From a checkpoint of a small segmentation model: 3.62M parameters.
Rows from block 2 of the decoder of a small segmentation model, named by matrix and row number. Rows with one number belong to one channel. Each number is 128 + 32 x the weight over its row's rms, rounded and kept within 0 to 255. All counts start at 0. Numbers have three digits each.
After each channel's rows are labels from the 100 images, of 14976, where the channel reaches its highest value: "lies over" is the class under the peak; "responds to" is what is common among them. Only what is clearly more common there than usual is listed. The data: rosettes with rotational symmetry.
# convs0: first 3x3 conv (decoder.decb.0.0.convs.0.weight, 192x192x3x3, each kernel summed), inputs 0-63
# convs1: second 3x3 conv (decoder.decb.0.0.convs.1.weight, 192x192x3x3, transposed, each kernel summed), outputs 0-63

convs0.166:117137164116128079131151083117136102089127147145143130176194053216142187076211157102182136116127184159103132158168117115133158111105125140132135137163070076098101139096112099086124129128122077
convs1.166:179150162114076094115109138149112108111096150100136069153146171122125073149148115105107144077153152149141057116147099065077119148156101204073085173143098107165172145152116092087164148184140101
lies over: rosette
responds to: pinwheel

convs0.13:108114190108109117069121076165099108133098151112161103138146071172146125132122124109122149152132078065149094103111100107135108085145097088159130104129167108152083173097078102075058108124123115
convs1.13:015098127183097098145094069051085170195115123161126098058114166092117156141123174154120150149150149148106139123096144090131144172089085079136088109127098132128149067122074199126112157157115107
lies over: rosette
responds to: pinwheel

convs0.120:121124136149123167079053152158154151126153038146136113158055142110108171108080119132106189124233092089130109119084131085181157163158159157115109140171084098098118131140091115137106148165131112
convs1.120:158163143122158099094187134117127137168112131148166191225094070120176131181117098099124103122075148150064140127130119117064117106102148121141158147143187135142130142146133168068145136108091114
lies over: backdrop
responds to: three-fold

convs0.112:112128131149081155173145126134189107109129105152116129124089203129148192143104138190113136151104147158184095190124147098150121193105098111162067122190097131166078120101143131098135171142145146
convs1.112:251142181106086135120132120129113103167131153120166168135093146157114092149097123069143088065136109116116133111108118125084114126123176157168153099126164100146143129124162138118142133122132174
lies over: backdrop
responds to: three-fold

convs0.190:118080097145175106180101121125107110127037199179171174169061196136176115211091171134087116085122155097082160089109135145120186120152128124152110100137135172130148134148134152139055175148120160
convs1.190:168148150118091132148127203140148131088191091142119115106104078159099134121153095109169118152111137149120094095137128106111092116121137184127120160150081225167162104118109102182200140139181164
lies over: backdrop
responds to: three-fold

convs0.103:109117123135126152104137151115201122145115116207127119177076107117131138134102157175132118166102137184150122153144131138172154162179191091144110181170136153105098138097114105133101127176077117
convs1.103:255133178134101165137144127148118089127108159092121163105127108108135118175095150102143088049151136121106121132134129150064102090107132151154137086091157057159128113134126124101151143118118160
lies over: backdrop
responds to: three-fold

convs0.70:107139152108143092152133120162149118048140104169136142118136165191175087196199184065137092095050074095111102125153155132052114122118109136136145092163106139096174142094130134123140141091114120
convs1.70:124095117202175155094107159152100121125153084146158116125149127151105142123118079146098190158151181117153108147159135067136140146187148160134138173131100231135142119111133104121172121107145072
lies over: backdrop
responds to: pinwheel